config.yaml
encoder_qk_norm: true
encoder_moe: "soft"
encoder_num_experts: 4
decoder_activation: "leaky_relu"
decoder_weight_standardization: false
decoder_upsampling: "nearest_conv"
lr: 0.0021
beta1: 0.95
one_sided: true
l1_shrink: 0.01
cautious_weight_decay: true
steps: 13400
batch_size: 128
final_lr_fraction: 0
warmup_steps: 670
Rows from block 4 of the encoder, named by matrix and row number. Each number is 500 + 40 x the weight over the matrix's rms, rounded and kept within 0 to 999. All counts start at 0. Numbers have three digits each.
# pw2: conv module project (encoder.blocks.4.conv.pw2.weight, 160x160), inputs 80-159
pw2.0:546552496525503522469622512498478497518530501490482506502507511502493495621521499491500503560500456422493497462359502453448486503465440510489493511502501496558397497488462495504499478503474472584638498503556536494481493506543502567504448521
pw2.1:537482453496501500479443468467489463581555523460532495503531482500514453513499436486499491438463509528500499507505562450507500438560498523547454506510520472498498496495535502478517497483497520472430452506492506516444540473503499486603504505
pw2.2:461536507503552480491507523547501480500510489509496458548519451489526490503500522536485501528476474434528545468552501537482517422526532515496465520505476508452496521502489494402502490511476614495511424537497511501523522505496494501482462497
pw2.3:498469412488464445502461516619562487507586507474507529522478523494495620508517557507376500502628469479524532513501508510408481468497500522494501481509524512484589511488517501596522450484491491507517496500500459477501511535517554601657498381
pw2.4:482499483528496514457509493501489536500475506500499467506523499508509502450499546500451505452473500500497493492453524497484508475502541505463480500482500391492466498506491526518492503476497500513491478500502507522517442516503499505502497517
pw2.5:565502641511514490516543596499417499496487495490512490504487501504462504428473501509510423519507469509488536502518491505657562501492501498479499499512488580509526466492508494498497468496500436511506471444426504506500554505500500442499494488
pw2.6:367536500520425509483510488589504458571481461495491495668485428567526506474505496506500495470504496519498435475499495511517465527485493527484501522489505454463514498501502410501437475505506500539486493503500504504492497530496507497602460466
pw2.7:505499528552537486546297481510528507437500400485500528485574550499513495591464463493475524493563479500498477500625447519507491581517467508495501494528374538481506453504503566440495488420492501505475480445486476518531447476500503501464378397
pw2.8:568517499631520522550409491487498525436504492492513470488562304509501518622500504512500566623478492486501500507531509479513481496554345551548501482470483560502558500514512493466499508505459593458493439505501462501503595459497503466532496439
pw2.9:497512528475493503503617507541505487489501535511502500476500506535487487515451515509512477500519499499498498476495510515501482512605484483499509472499519502505508444501503496495493521502499566497494503495496530474492501499498490355502516500
pw2.10:460502486543543468569499463501560424474494517479421508509667492503497484470488469505424497512507561475446571502495413488499486492501544446493612436520534569594469518498499527507397502537545513310496457409464500504508500530495499510493479514
pw2.11:488489500500500478503504456516480521535452506493536542508503507499402500502442527453537514589502542452528526501523500459512493495502457469459499499496536469524546501485495538508511506517597530500544520394491499484504543510526509495606463503
pw2.12:503497494505473475579499490550499451415500502509519472471530483505436499549516524497498473564524461388517496473483497410543499512565496542511521530506478500490508510464486479500489466480491498505494556499482475522488474507625496481498501285
pw2.13:387486498475490491498580508517516587539499504461525529509539500445497434506489500499486475507549590498459501504459531490520506625498495486495501562547606499488498493501500466506497424500525452502473471475500503508502504527500520498526539489
pw2.14:512498501503501494461496494376482578481554493516500515493501562519503521504494651502491500488500502522472580484505545488513555506495487485531477489511467417469525491497484606501524495493498463518542469435498478501502481458503509485478504502
pw2.15:556616662499500500496497491566434505582461481497497511555498491503522443485495486475503492498481603494510500500509506568522475485514471504501493523500525525498540492500505578592467504495499462496538429538500510493519517508559507485537488475
pw2.16:495617508343535495487494578464508582577496498534495473497649458468476493473489498499495504519504482472490499500533434388495555595484442507525516498566499656507421457499485450498498501576500542524516575435500507549493516507423455498476495378
pw2.17:590499505567500497504507574499402485486598501535528500495548543504434497525478486497499499560445360502504548495537473473553565594509492501369503448492495481476499498495496459523502503523484520484496492424485530503536435459572502496422458572
pw2.18:496462494504505489514535500507519515502518506506500499500500503502500497503489493496479493498501515499500537446466499519483496480510496500499501484490489489511495493500497486495498494502504502502497501529499488476504500475468477521477493516
pw2.19:495527561495529500501520637526474455517591450498500482488384511493515485533572471474490495503500490542499516561489492508480470534476459499442479508461490488500445503507588547458504473472503511494497515523508501521570472515510533486505534521
pw2.20:530544495492493500479561437500468601483508487503504529525495525519494505487500397488492480502544501490496493493501533490468477663480473521497534473500526501482541499496492491518516500487500502507474514452494498500500488556509503501510506517
pw2.21:508561626490500497487513521503474535457506439498454542507545488533537498504552465501507501516500484545580500498524565487456520500477486447504489508518538577454478499502550501535516590504496460444507500544504503489498504381494501513508482532
pw2.22:495572596510593510518524451537483503493495475494502502529499488502494464500486490489532491485503538517500461502600594501571539499530483482382535566500523531494517567498518504495501486486450504552475503507496499522510505505485500501502459512
pw2.23:485503511470505511509495395491513489580429494454554505497525595494521517510470513491503499499638541509483500493493487489500517483495513475533484500527508473473467490494425435518480497587527487493484515513466501484498477503425485502467481455
pw2.24:503499437515509502517471502425511520533469525502499486466598510471520532483500435499507486554541500409510375500489321503470509494507503572567518452502502436469389490428458477491498373498698566532498504501500500517453595633515501493505495529
pw2.25:473437504500460500631509483510498506350528456502483490553437500491606490457498498502508467513515443547502549477368455479533527522496547506416440541501515428533541500505576303500500516499490390464516489571508474443488544499496496503517458498
pw2.26:464515522482480509492499506477479562365503514496494541517502448510454493484516494492499520496467510524499465467503503490508519497504478476509506458514524502433354505513457518498546501474485511546498475431513502515498501516500467504438507524
pw2.27:490478469405518507504496526503490567497500500484500476501513547489501501441497549505482494477507561532503495506530496483501505473531499496440499522504481455517509501507443497501491470500497454474496486523528490486495508519480492502532554499
pw2.28:490490477366493496480468530488529498570536494478488513498511538467505512493608499489522461448501540530601491516457502503516498493513627616528450416506481465511494499501519503546498522408457518501487566492500496501455516461535535500516452514
pw2.29:518502504500538507502546484550520564484482521509484490507497468518498489574471575506502397498505450506509503493500501470501495443499571502505513506499539505538541548520501510500493505527507500501501467473496506504483488494596468500498499512
pw2.30:500499504504486501500420497498500503500499453501500506500498498498496502501499508501484500497476500506488500583535546495500497502500501489501501492500488515500511497501500508501500499498495498500498501537493500507500507500438488455502500503
pw2.31:502391431520462513480499492504414487528508481516479538495550523477512602504491576505506503501604526550495482485465495418455484507472491487516507529493454501548476449496517452501510473500511543510517499503490499476503499508483548500435461530
pw2.32:546495470418590532510557503464516532475474523488478515492551504497445511625443552414481540487464502484491608492520448582435506554404450545398501480502478499484515515505516551518525507569523512516477519492508479566620520500513479500492463467
pw2.33:494514499470478494478498493513489504482536499513490521557497500488476485560503601496499506490505504499499497506418523493509495484501500487442513498497524550516488518499422504503480442502502491485465514491500485517535462504498568505499507479
pw2.34:491500462500500474486601518567483488475460556479547586502474534474447514446486499467459489523429467460498497534636562470539501467500472498513497501481434501491457502574518491471485507492513488621500500428534506503521498458540511484496483540
pw2.35:508453498487488494505500514493505432506490579496503472470502507447471509501499557490497500422390474500501511502415542364526472504494547521530504426522494540517569498507464473444474509478522577547495496432513442446500506643502504501678491467
pw2.36:494538489456504506419499485454504521487467511503494491514475486498496475495487475495526514489480556530508506517517513511469490496513501436504478491501508521526535496496459511477490503509500379506479547552497553556504508512487500509514501481
pw2.37:499492501519498492478561513547498493430464518533516493516493487499467412411497492516482508496405483509504574474488479511549499481594471398429526508498499503480566507509585486456557488499454440444507519520503499496506419484476471496439469393
pw2.38:498492524504526504493496485469499508499507477502499410462504500489503540440492509502504508501495469519483521440498533507482485528493490419494501489504479560491475497551476441485511498424501506333468481479488496451465433516507503497493413481
pw2.39:522474496542434552567502513535513585501493410489509408403514536494490503541558467501516500501492420485513530501514561482441499515559498498501500497488529494500500511500474486552501499493392506423484504507500500549491517486599501532421477497
pw2.40:498489477454503502466498402514495500488508503524508496485501499497472545482499523498505501409508541488500500511508492509491509483488510502496537536492634470498529501499517494498466444483481486528478473585503513499442485506461478494507500580
pw2.41:466524527496514503425612502467501306479485526483502521487365476495505568400537611504575512500503515489531454496497503532500490496560456497510517528468626508440436503552506521509522489427470442513534498537481497480464416459492510489303504330
pw2.42:517527493581483573570513492464457557511469487501493504517393430505453444514485369526522476499490471541439441452516545510596547537528472504534468513456523515397447495515433300514558548499498509473407464483502483442496480414461458491508506557
pw2.43:514501457525504500492411502478498531501495475495619496503479479450501498499507503482530527487482502514535488520511511489485502430504480489503454504488500487500512542491501463493507497499485503489436478501519473496397498517455342622515465515
pw2.44:558494492496460581399501451453476517524509499499493521497428499541505483446504443515513489494448479489499542513508497492492482540526482578536544472542517524506499494508394550510502482492507439492453528440502522518508495546491498497483517524
pw2.45:489565511464601553393477508564458516513559503537488515496525458466494558527516709481507480505519453459490473489528525502551579512503498457503459475539513454501481437518499526520498501489510489469724537498483501475424442520510502502507506495
pw2.46:547444477523499477481500520526531470514501492534516470510491529497499492496520390510505487502489485430489501517566482497486498443513553643502496474400484502500466505519593591503561490495478495358463528493502645603582507424541509502458524558
pw2.47:495460493500471607519494518525488491501499535500459471502518553535499469487501496489480475406505438542479528500504484490480359491503500544502516443502481475420505488496526502507448493534507454502467502460489517514552516579651499525500483533
pw2.48:491500452497469495511463494513501513483593654480546512558511459502497547487571499535488476477552511479552554489497501499498488494474477505431539473529504501433501499641362500495498477510517492481478452522554497504511549594446481461560492474
pw2.49:541534499544508521570493503581504608503486525494549536475495483501508504483526491509509496501457506551504439477507470496499505466544504548498500509502538493499441503505472481477471475469509494427520501495462525497503598502520503486567512501
pw2.50:515455507451512561573392499477481545511498488504497476465468500491527509489491575502501500489539592536583562497495605489432550569491672488517385495497527498509574510485482501512498502509546494486540502500505445454509548479430503519488514502
pw2.51:500498507555485516502480487463514535502514521477561499484466493512538506413498565595497499562486515485506472447498512536476482548589551511459482508496391507488636500502500432476499548447458499374504489474516543491443499500500516461555419518
pw2.52:546505504490495444506500501463568465506396491363524494507579516495487564509502476528512548470506492501440502500513442504497523488498500433518528467486509505495533500528458501497437439469501497479498504454504474457510561480456519487465518534
pw2.53:542542507488506507550500473477494422470504490498498497451524437494493529494501345500501499586456477470500512463480497481468464477476495482569490518498532526499530509503493603509492502503469494550561496494500484477496542503490491507528499521
pw2.54:501516475496501497422500606475523485439496501502500522492505515516498484489504498488468505504517490480499500509499500421518501530566538545475504513491468501504500503509503401486510501522496489589522445497512502528594549480512532499506496526
pw2.55:494526473503485503539552491513509501500498497508495531522498533499494394449503483502452502473480515517498340505439545498485499461591506496498567507485500498479506505646496518423561501459604587553497505516518507517502571495479458466592566609
pw2.56:463542412554498479480479515527470496527507487513500478503463520503508527514502534492485485457507466521471457500470503498528551546519468565512447539457508488498493504504496509535488496509515483530507516506506528521434450503508495501501526501
pw2.57:524576560589551512440500471498550492476524499522427529502501518482501465550516499489534594459588484522505553505465395513492501545441488498515527507494504542480544503501514495532458460501563552713538531517535435519533471523449501646585486487
pw2.58:496488523498491495510485515492485424510493514498514500502502515490473479501524574453494503497501502490500509508496548450490455366500499542550501489481501507524480521465500461487495497504481497491496500554505500493418519471449520536499541524
pw2.59:513450436467499507464500537533462499593504451513489464472502484498612580516512596480513459410502453527505661485496509516489478509548675397596499426501481393453624506518487474485525464499519499482559496424503510470426499628424520500566495503
pw2.60:538561524510519415527419552510509533514503492505433498509460511490577468514488545448573527504523554503533503499488505438586513424544492498500514517500538488510513512496531537503444456501514500505575534478500512498543588492549405585541499483
pw2.61:489499535463529461427512546490502554520478502531597418504524577500362411487495509514499500492561526524496549486500532543450432502576590510387414396497431469478480498500496529516444585474482519535459541511500519512534570533464507497582482473
pw2.62:508455499466456497562584503508440478479486500481540498495452567502512599338487556534498500504492598484613502498493408544527525495529510475484496437480492443466584503471613417583506516499583497502516485490487507501507552570552554498519511487
pw2.63:497533495524555493500507511500471505463518499530504540509532525545516491498521485497524499577483457510498478549502456480491488515410604499497508519440466554460461517501500490476507498530498474597514495568484481463485501372547517510482483577
pw2.64:436544476527554471479496491471607510494505509605489510496538539501573431496421475505625469504520523435501500506504476499519497495467481508400500408478447503517558506493539491486420434504494495483489502460433507544518498493498505500500496577
pw2.65:503500470537497497465506504447479558502489462479495470522534571486502514548507597498501505464521489535502499520535533539507511525521493533549497461503559581502443498513545498558500437520448432478526420511490492498509470504452509481491503581
pw2.66:514496526535480468602497509498463461502500502501505513416506535530474500510487516497479501557501449513497507487507498513397476510495504518556511494536482493495502500492484482505471510481489521519546499525489476500503496500503507496496469526
pw2.67:483408491504499500481470463501515601495509464501524488491506467448567524528530542497496510466435581544481545461477465537500487411522469349434498577491547499491499499513479530477499517499531498482484497545530485449449447517498522500496490480
pw2.68:497537423535499511468496506530504421478499475505509493439504498491508510507484494497500499420521546499497547506605509492488470516505492452518518557501533504491517501492495543545498480553506497483472497494496493509510472515505507499561549503
pw2.69:508411509558504524625499460499538501483509585501469459525527503516539501500519461500503472491495561575498489491465474511455472500535501511501468500520352492479462499492490499508527468505494532499514477594506500504506492507492473551627539527
pw2.70:489499553422448511539463463340500513520467501488499433532492500496517542534542465509508521459473455493463550517458512467420464500495509654382533421527445509524503504529385534502499503536508454499501499491504502491510557500467505508512549508
pw2.71:331495511498538419585499492498477444517513485480499527447500469468510504513506481522540484465498540501459473527496483548498503485499497483579480542506512513496544503498498499478530483494502492460444525488512500492510453555525504453509498520
pw2.72:552574503560505500511498449349504523470542486548500423500499506496534486592478390536496517453527528509521536520481495498509485500506628427481500486511543467495506498499496556495473502500531573410490522511498552532536495478500492501501565479
pw2.73:502507541496510485471382520534444500495474465520631449478433478521422575499510502503512504496579475447496466468509529546526501509438542495516487667522512501545508477565490544494503488516473488503481446520519529499486464558496502474522506497
pw2.74:507507501538486498442491410344500356471557495524502494449327395506454463502509398490497561517508478521482467499478602627348432490512503432365553510490509492493466497483536500490529611475419500479499472545495499554492548502405433485503576565
pw2.75:540552577575494512554508440546509617463503480483500507507512466440491533469500473499529500501472526490502498500516497517526515503498467467430516471497500531492534508503511502499500471522506409495511540515506501496480537505511580502580492501
pw2.76:374505512443486514524525502451497533499507537510477497379490498489519536531494489516501459494499437502505509500570527497431547549492487418507502512502559400499500500474466499502522577504496514495394509517500491508459526502496491497496511510
pw2.77:496500500604673509570497499466487458479498526515340513472490496519493550476531509510502500514492530560501500499548374518491541468619518501486489530483533452562470496499502494503553544490524479505519470542455504438502506435467359511493512508
pw2.78:398424535464489559469440503516562497478485509427536540459510492502499607373470509493511560475501513526548469505502471445500475541492523495478489499507494664495491491492492500643504481507314462500326506479527503551396497477537471505180501459
pw2.79:512520452485503514469565617497465411483518520500494511494487636514500561468487500504503487674441550489480524499501482508523489376527404556495452505500470498517478502502493438485503507465482435485513517498499476488505495502500478498515372496
pw2.80:545512496453500507415528530498488529509474506499524501513473513533502492504476516497522426491497468557478532503429538473561389500500515533499497508498549575505502504509492515498513503501493480421504501541430511503479505533437482502445534469
pw2.81:537413528498498486518491497503512399555458507491486539468513524531488550433515494499409523498441502449506464525486494499505519398503531487527530457488500456519522568510483481514483469500534480454569502491492485500491503426553509500497503510
pw2.82:494509491378439498529498624609458512602488504487497510499497561508515519501497501505487528484558516667491515503411426508547485503506545508501338469508537515455469499542516489581490473448547482587502542511506482561554559498427478495496479465
pw2.83:487499489531499503515485502494489489507498485510496633513523450547461522494517486432502516512500469501513488500509410494548514499546480341450498587507423500516446495516510526518504543454518498502491454528482482462498431581534503509540499514
pw2.84:482479434535573486545609544485591460525579488504500458469509395524530498435470442450517531501511432498468410481483540517431542477526469467486508550497500533524506500445467504499490539499500560503493447539462486518470522511494524468476572483
pw2.85:502459526511502433478574589531491502507508551503471489500500398500498544482501458549408500507513485491503506500471497512534475487494441498478515499497490593492399508469507498531503504432446492497560515460501470507572474495508505541471450423
pw2.86:581490517532489518467527555511496551537501492496493511468496508502453507506498501509501499497521529519501500443504550487500465546497502492525467501503598503484465493504482496491510495524510501547508465532500508489489498552479462491529489491
pw2.87:478490536613509546565495527430488483490494512500497498464515496513504536433491459503511513440492525572497498502494562483474503511508553432497563533472525452491493498472528450435503526516503459492530467504496475457509498409508499497510499504
pw2.88:497434513500502449537476455486518480488580516457526501503429541563498399520499610496521457490489542473486459514468497535540527509506518489512475613514510566508548499480550560523503484508515508540406628501428497566467692557480463502493497413
pw2.89:483497434499594524496500503646571475495662539533374504587494540466532473498518501497490501497499512543495730501512433445518492540503501518517502502503495492571500517480499498548500502428434468497523502524519556503520500531453412573478461407
pw2.90:499497523579508493443496501496498582410505515499500506494423511490521505616463524501521501512500528554505511504515548497411499478519520538503833560495503509533440500479561418497512562528443512495478517570497480476393501477472447508417509502
pw2.91:588537522511494502539505461473615448500638520504484488496506501544519501420471437490444516554443467549493509500465497479494500480606507501500494626556496509450515542481494474515519504476454412459523517529472463453497537523528503598532474406
pw2.92:491513543484466501500506529522520425477501507498497451533489533641619475423530488520454482543444508510469468429485502300539483416370528465492505633453482502564508499513426450434523475415501535481520493508445499509477532506556553501501507547
pw2.93:522496477524505521471500469466556496474442518518467499429488501501516517547511565569418448496498463490484415478427495498487513525462451609538502589503487546356516503499504456369514499501477502426394478636503498515476490532515499549482510473
pw2.94:498539509515503515589492507500501507488574499510447504526601493493499500592487511488514500478557499500506511454535505499472499476510460502381456565531477460525620519533474502502490537538511497485501500502544502538503499534491511501591498574
pw2.95:501498495459554556656512585485555648556489469439498506499529549443534484479499439533545534547502497529516521471515512515467479491512496501507487515490442469546444602501507449499483484464491372495512506498487490508483529513470523512530614575
pw2.96:687487521492498546622499527494423540518450504501503517468500532530500496497491502514510501395481501540503503483481519482510613486492519488506533481486490475500497502502495385456495505470562490530445516449487500519503430491459501499506503493
pw2.97:498489527488515481458504490492459555487533487493496414500496507493541502506506501541512495531562513460534465499515511501495514570479489499419506499500444501503504466431505556501451445505501469559493478648508514502500467498498520497526467344
pw2.98:511510502440482512471495528460653508482493496498502456521508508489437499506543469520433505386524531508479536500549509500456518501497498522465540474487501500478463502484488472508488500479458501503506508497496470490501492478468493528457490490
pw2.99:500510447570502451536556523550493500507496464498547492459568534526358447493507514526478487527506500483509493482472471556502497498467516479495473508499507359466470560525524471504434501488405475456504504517530442500501476437590550462494454495
pw2.100:468526565362459512471503482571546492547483513502471583467492528440502505542507633491457493533483500506496455557484497485480490504501502530530467483515509626472497525500469504528511511506491527487456520501508499523440561528475514504496498522
pw2.101:493452489447505502478416520501516500497475487449592567497460492481505493494498496473501507491419576510507471475502416520498480475468497498504509510501491500496462498524487514490493538485500527498528453558501498492495491496523507468500469513
pw2.102:501515522490503498541502495509451451564485441400496588509432611537491521449520500495523488492501565544500483445514445494545491540498521501521501473503517479599484499516477507499464457495475579460498494492494415502491446430499495521571464495
pw2.103:510505485496473502491505508423452547407557546491470488503552482504547504477517502544456531471533456546501494507441510462503474552471447511501518550562443522500544505500494472499493513469535558502585501570500495494495501516522527530535518489
pw2.104:480499542496490456504480500431496520500500511502501515433496523507520495564502481489485496508505467526496468525573544500502544506498501516483482536503508484476482520501507561511504504516500413512432492469545502512514488462499502495502489500
pw2.105:594553444500596498580509566437513446493514505517507492472476553437501501468495529514507480499499500498565492494520516502502487503502491526494486497514496459500567518499432504495512496506433592497516474491502495518479522515500505488435497508
pw2.106:423454485529467503564495497472547447510486502500531503515499512470474566394472465501497532520526511397500507583494523497433503497472530298487437467471517527480497504498525481499490631517511446500499485475499443496497492531497524501500488490
pw2.107:503540517453487490540414508469482556500489399459499586509502639479706500460500532506515503440481556589506553526501505490580488486480508484540474520508399484500501468528565480481537487534525445508464524527500472541552435549431482469506485503
pw2.108:469510499453479502500493429498526531501505507484475552526497506480490492424508462503469511505469589510516522500489468499497476499473444521499525461501491481460530504498482480500499401493530490511497533490523534482550578493503505582479498454
pw2.109:500503523521492487553504493602499491465527506519519503472395536500432494470494502535473520353547499514508499515526407483463549507436551547484509523501515450544440500516538568503501561516492445577507444499499500547532488548502502500474479616
pw2.110:543480524510519501397595542513485442486509480514474506487493519505472482445451546480504468511498506486453499418483503558490484490477571462469505590507501515545491501504490497494530452554527501496516509508469484575501438602491498499491506588
pw2.111:525395512506512484514527474493545541498441548550473491481473505509478470535512499489551501501426509500503545475469477495495619490561529530500501477501521503538496501534516503497493507494487505444456514388462479512528502459500500494473504500
pw2.112:528504503471498499546487587513507572557491502473520505495486533638494497464543538503467488505513495520470503466531500374531417522488537495495502488497498513493491482551500520503495489443474476565505463392454508500526497437460495500478490562
pw2.113:537528530513553501500501497515512501502498543495579500460515523507446518547501503493601505524504499461618513578527508499429505500503511506503487512495480512541505499498484511503495502473495449500517514513553495509474497434624583491516480501
pw2.114:511500547490376473522509526523407480500483487514500507561487495456499499378526415517500484486428536434500513539533509486509513388491260500498458424512503500272433499498569510491452493515504500527526500467500515509550520504417501498498542412
pw2.115:523393524531482503513467403505497504483502497508470440513499515439567457527500506497555476459502503502537519528501505500497540480591539487516475490547529473501553497499635505502502547520502518362482501491509511481466503510491503531494480541
pw2.116:401491558480474443546536446527477532550500526485492503549458575506440472502557508500483521554486553483520495376442469503396507404508498437498507309491498506480410533479493478466514459465518357582476472510515492503554520549497508598447508508
pw2.117:502503497504532522528530489504502501404511520467499488490501537499505449527501377440512500499431518491512501506432547487457499508475443498509511534476500556561478451443386471495582481589498450350449495640501500493499509441521561508487560425
pw2.118:491499536557479506567510495390507593564500507457514536501491386542500430618509458459451501506467550510502500513477469535482495473518493492452502535515524517388376497506455496486498494506471457457483470661499500476480484498502501500703547525
pw2.119:569513468453489442442604446590519526494460525503434524414506495491543554601458507482510492365548527551493522517438497458487521500369494485372575434508532521494527504507530451571473452451447487487500526437499489491617395531497499526520408446
pw2.120:473448465480531432470454490548400470507528492480508455492514488610494512563477661522518423468470494499459388503526494563495517491470726488515511459518507467504498482472525529425538511580520507872497500512447498454495497505507580480443544467
pw2.121:386449489504501502509508492533530482501501464503429504498441491515504538490500518455504476502536549548487608495491486478495500508491482428493499503521499432510568503498561491459567506479485498533536499487502524508486485517487483498513459494
pw2.122:445398499609499424498500471488501546505520495478507503503433482478504415540500565505534509472502514526500539476508494576500531499503547408415508480520537465491479500500494474507426561597488514493520495428506499533461476482453518527500511505
pw2.123:539469491544459495425467548492720505526492507492526498501521499513512402488502457492502509442500466538496532500514420410543517449538540583504454541475475499537495485533496490491498554492500520490501505402487498493501502496514508522501557558
pw2.124:455480506528428487472507474451500546456502513502500463423585521501518549427552555505443492512408507509491497500358453523467496477584522497492493506477379512509509500499472495520496486557499391436528521505500526469431476492548502458561499529
pw2.125:513507553497470515449499505445497483569494481515611589475471479562499522477496503475509478602512508425501493515501527533520466584534460586482490557504521544491496504498505512430480500472462498500493441515502488489541525425639495455500498445
pw2.126:459513511496497607485500399510556494553455575500498495498504508490477538437491515497593498519516506500522542514508488550468569443432502488540500509493529486515500509452502419474500506513501463461393500500514495470508534491618476522501577504
pw2.127:487474488519496503490514517526456598497470498541490507511499485495490498496457500522495478513510463518500626504488521495517547507501497523509492514466433483522504499502503509445511538566449366546453520572502504503530510551504536498492512538
pw2.128:494488491487500495543502469524582461505478495524497484528508529549475527501542542494494504487490506500474493480512499492500458546495510494500632481445389500506714503471519474471479492501505467511499499505462494490477481510520500507490555410
pw2.129:475399499500490497527497487489490498508497510500508467509513506518535550537501501529499491555505514499505510511507474500507495551464513483501472500498489487500519485504532463508500487504497505499367485513504501501487474476486502492499507499
pw2.130:411575497468503492587519507528519465505500507517519449483518498506469501549486430494492505562500462416496559516500429501496500496500491495545403481505498564486508496498435495558493540472559459484656428501510519462449483432501502494494497441
pw2.131:496520560423501556406492384529562504490507511499491480511478515504541511555493493491439516528455570484471460501477492508517516522532490513478562503510538486497536492503481435579498494499510463479520499534508514471338502497469429486461523524
pw2.132:465500667504503474519483494557455549566489494481517495617467505503474513557510438498500502563550488493479506520487501502476492515502526601499512498525525490504467493508503503507477532459476500484458471499496499496497500451419500490515517518
pw2.133:463554503485532501495517518488558468464488499471500583525459500456471507468503490507594521542495500495513530501505516565487541501649540500511532494500499527516499500474698480493544518622476495501486525505501533492456517642487496503502547544
pw2.134:498535509507488493540500478459422509477494483502489460479513439500484535517522426486500520482482480475483487501467563499494517493500467510474535507491447540500490508500484513507509515508504539468572488472501498499498570510510491504508483454
pw2.135:507516508495459541435485515583537474480479516488502503523499495501506457503506696514465501428497441519522470499502490500478515502499497560524499523495498545461544498500533500534513491475500502482534502502497466501529492492501485501504505552
pw2.136:478502540558505498525483462464408500503498535509490472497474458500456573512528469494536501552454485458501482503508504504515503398495465499477480496482503501489510500536451502495518510358474509495503494484501509457441437451501487508500511494
pw2.137:403501466526551501492506489501468454482474434504548502497527502482501509415527489496452520516497515498536552616572515509509491487501353507529577700491502544434551505459495508506534493494459477507496507531500552500495683505554529524447493546
pw2.138:537500498511501531464500502634500519502503484504502491507514493500498507474503490552505520454501497580499500468501508488528509440429498435522474512499513543471489517522525511570500436496503526490494526501502499457496552427490495500411499491
pw2.139:525501461536497493641538474505515492569535502499510505500500534502505499405494493502545490502496440426529365493500494490482498462544466502522524503554500576475548495468565487484504532510532474496447498490503501480477514504505575504494500533
pw2.140:504507524471502517599499504468495505538501500427501509482518522504499575473514499510499476478525532534513462469512464532516418596525502490504442512501503501535469532503360501513494436446500497571534526526500521482492575504487497502316494385
pw2.141:501464499480528493533499496530655511513486496501498551509490546447506500529525553493487517536493502508516510492507490484509501545730440483500509506502515494502519561511500500504510497497524507500499537536508522563524538502546514499498493554
pw2.142:472498547493499493535512487497551473490502499502523539534506540541521497504462410516500481517486521366497437489512455528505515502498491603500499471498471512478564502501517497498573506503490490518440497465504482502489487513488496495529457500
pw2.143:499507498503485497521655498560524496419500495500439502497478505508390500516477424503456505488506501499477477476420487443519461494422453497506547488493544468467487467501561546500493500548478499504510504494507507475467505445500496481507517495
pw2.144:536502505480500506516504427451515417510520510482527501492452513506457516557493484490558521490527499484539513483500489517556506551609502551527499579519499368536419488515488516505505636514393506462582476497571449513501514466501484491485504375
pw2.145:599451474540508472502480471512487489501503500480504501519545508380486493512500499509554524481445510505517510505520543486490489500415480513497491503502492535512515524498561499500543520499368485441420498493549446535515547488504531536399514509
pw2.146:522502435359497498470528326496517521501491500520462493550472473501498480438503489500591495417500493503441501483470511536480598473530496453388518448456515500573446584499487430485434490527406490538497515417488500502498500492448539510525500506
pw2.147:506510489500507495554499502509502511498433499459472522584416505510459464508501504500516452488475453574550529504463514510502490590500484497477580483512554614505488500500505499515474499491343495525411532505479529527498466485501532493508493499
pw2.148:482539545511516469495482525498498455458498500503500509486520516508456553535463531515518505511515561499486498499502495498489558432516497501693550513475500607581444500499494497515519504539492498700480475383496499498263437521490485473344520469
pw2.149:432516462497499484506504575493494414500500484498493509496522457505509485490499502501500502500479503514490486492489497521455496532486551506522435439494498492506496498493518453468501534491497543493482487497489517484459490493486498497527555468
pw2.150:443543473500499498500580502512532449502493429440517526529502500379515565494489496504506487453444444633490494495495499489494505552489507495506524497449483513434496551499500498589499502520503510745499501495425481496535437528501555553520514488
pw2.151:507511502500486563508491510517451502477492497506481399455507481511551524499498467495529517534611425520497492504484450520546524542500466507466501499408402526533427503549471500468474521541473475438437517498525500506535472604491448504531536495
pw2.152:495521531496428501508504501495501499501499496500501524500467495571498498477497499500511475502501520442457509453525492495509504485489503492504497498496494512422499480509482497470491499481485501451496490500499502484503497502495419482496506498
pw2.153:496450576501513552479496510479369484460498505554498514515502457570523453494503377504500522491480482540500523500487557546504493499477506497565582229521488481515499500493510617439500527420481500543531500399507546496508516429477504504373529443
pw2.154:566500446504509435347505416494497450554525499491508496520499521500490512499515485502506452545565493445503501460503503504498416543492482499520511479496499504446496501505521482603510533603491509570536472509489499488460529501499512499509475523
pw2.155:438458499451427486496471512471491356501512502497515459325498501505455530427501572500481487459448517506418531515483523498500487498435582379496495520513526426476514511560474570484559491505477523500493503471523488499473383408481494469443533453
pw2.156:555504488559498459528523494596452499495509506513457500469472498489480489497506563494507501492501469503486606481437504497538564518506505362602493494504531500517490504497418469488495498442572510510468534523504527504530502511466477501419472500
pw2.157:468425505502499512491482472501388520504482466497515497520582579500563554469505473481501512469507502514501512506498455414507476485516513453509473395454488497623459503511475438525447502497618502535562500492506482544491497496461531503550382536
pw2.158:562370461619507493506501512525523502502515496499464516503471489487511493530499470502499529495523489500494463541523515549482484641499465529518498526496489398477515501496500520430508437422504553537513441515554500500541490576522423516485511440
pw2.159:476445423562508459498519545462522660406508501502506565521480388487420502508499478505503435467532486497513466487472518431496604455481504500554279568487489476505447502437499498495472593515497474473508488492512474501488466477537509511499546547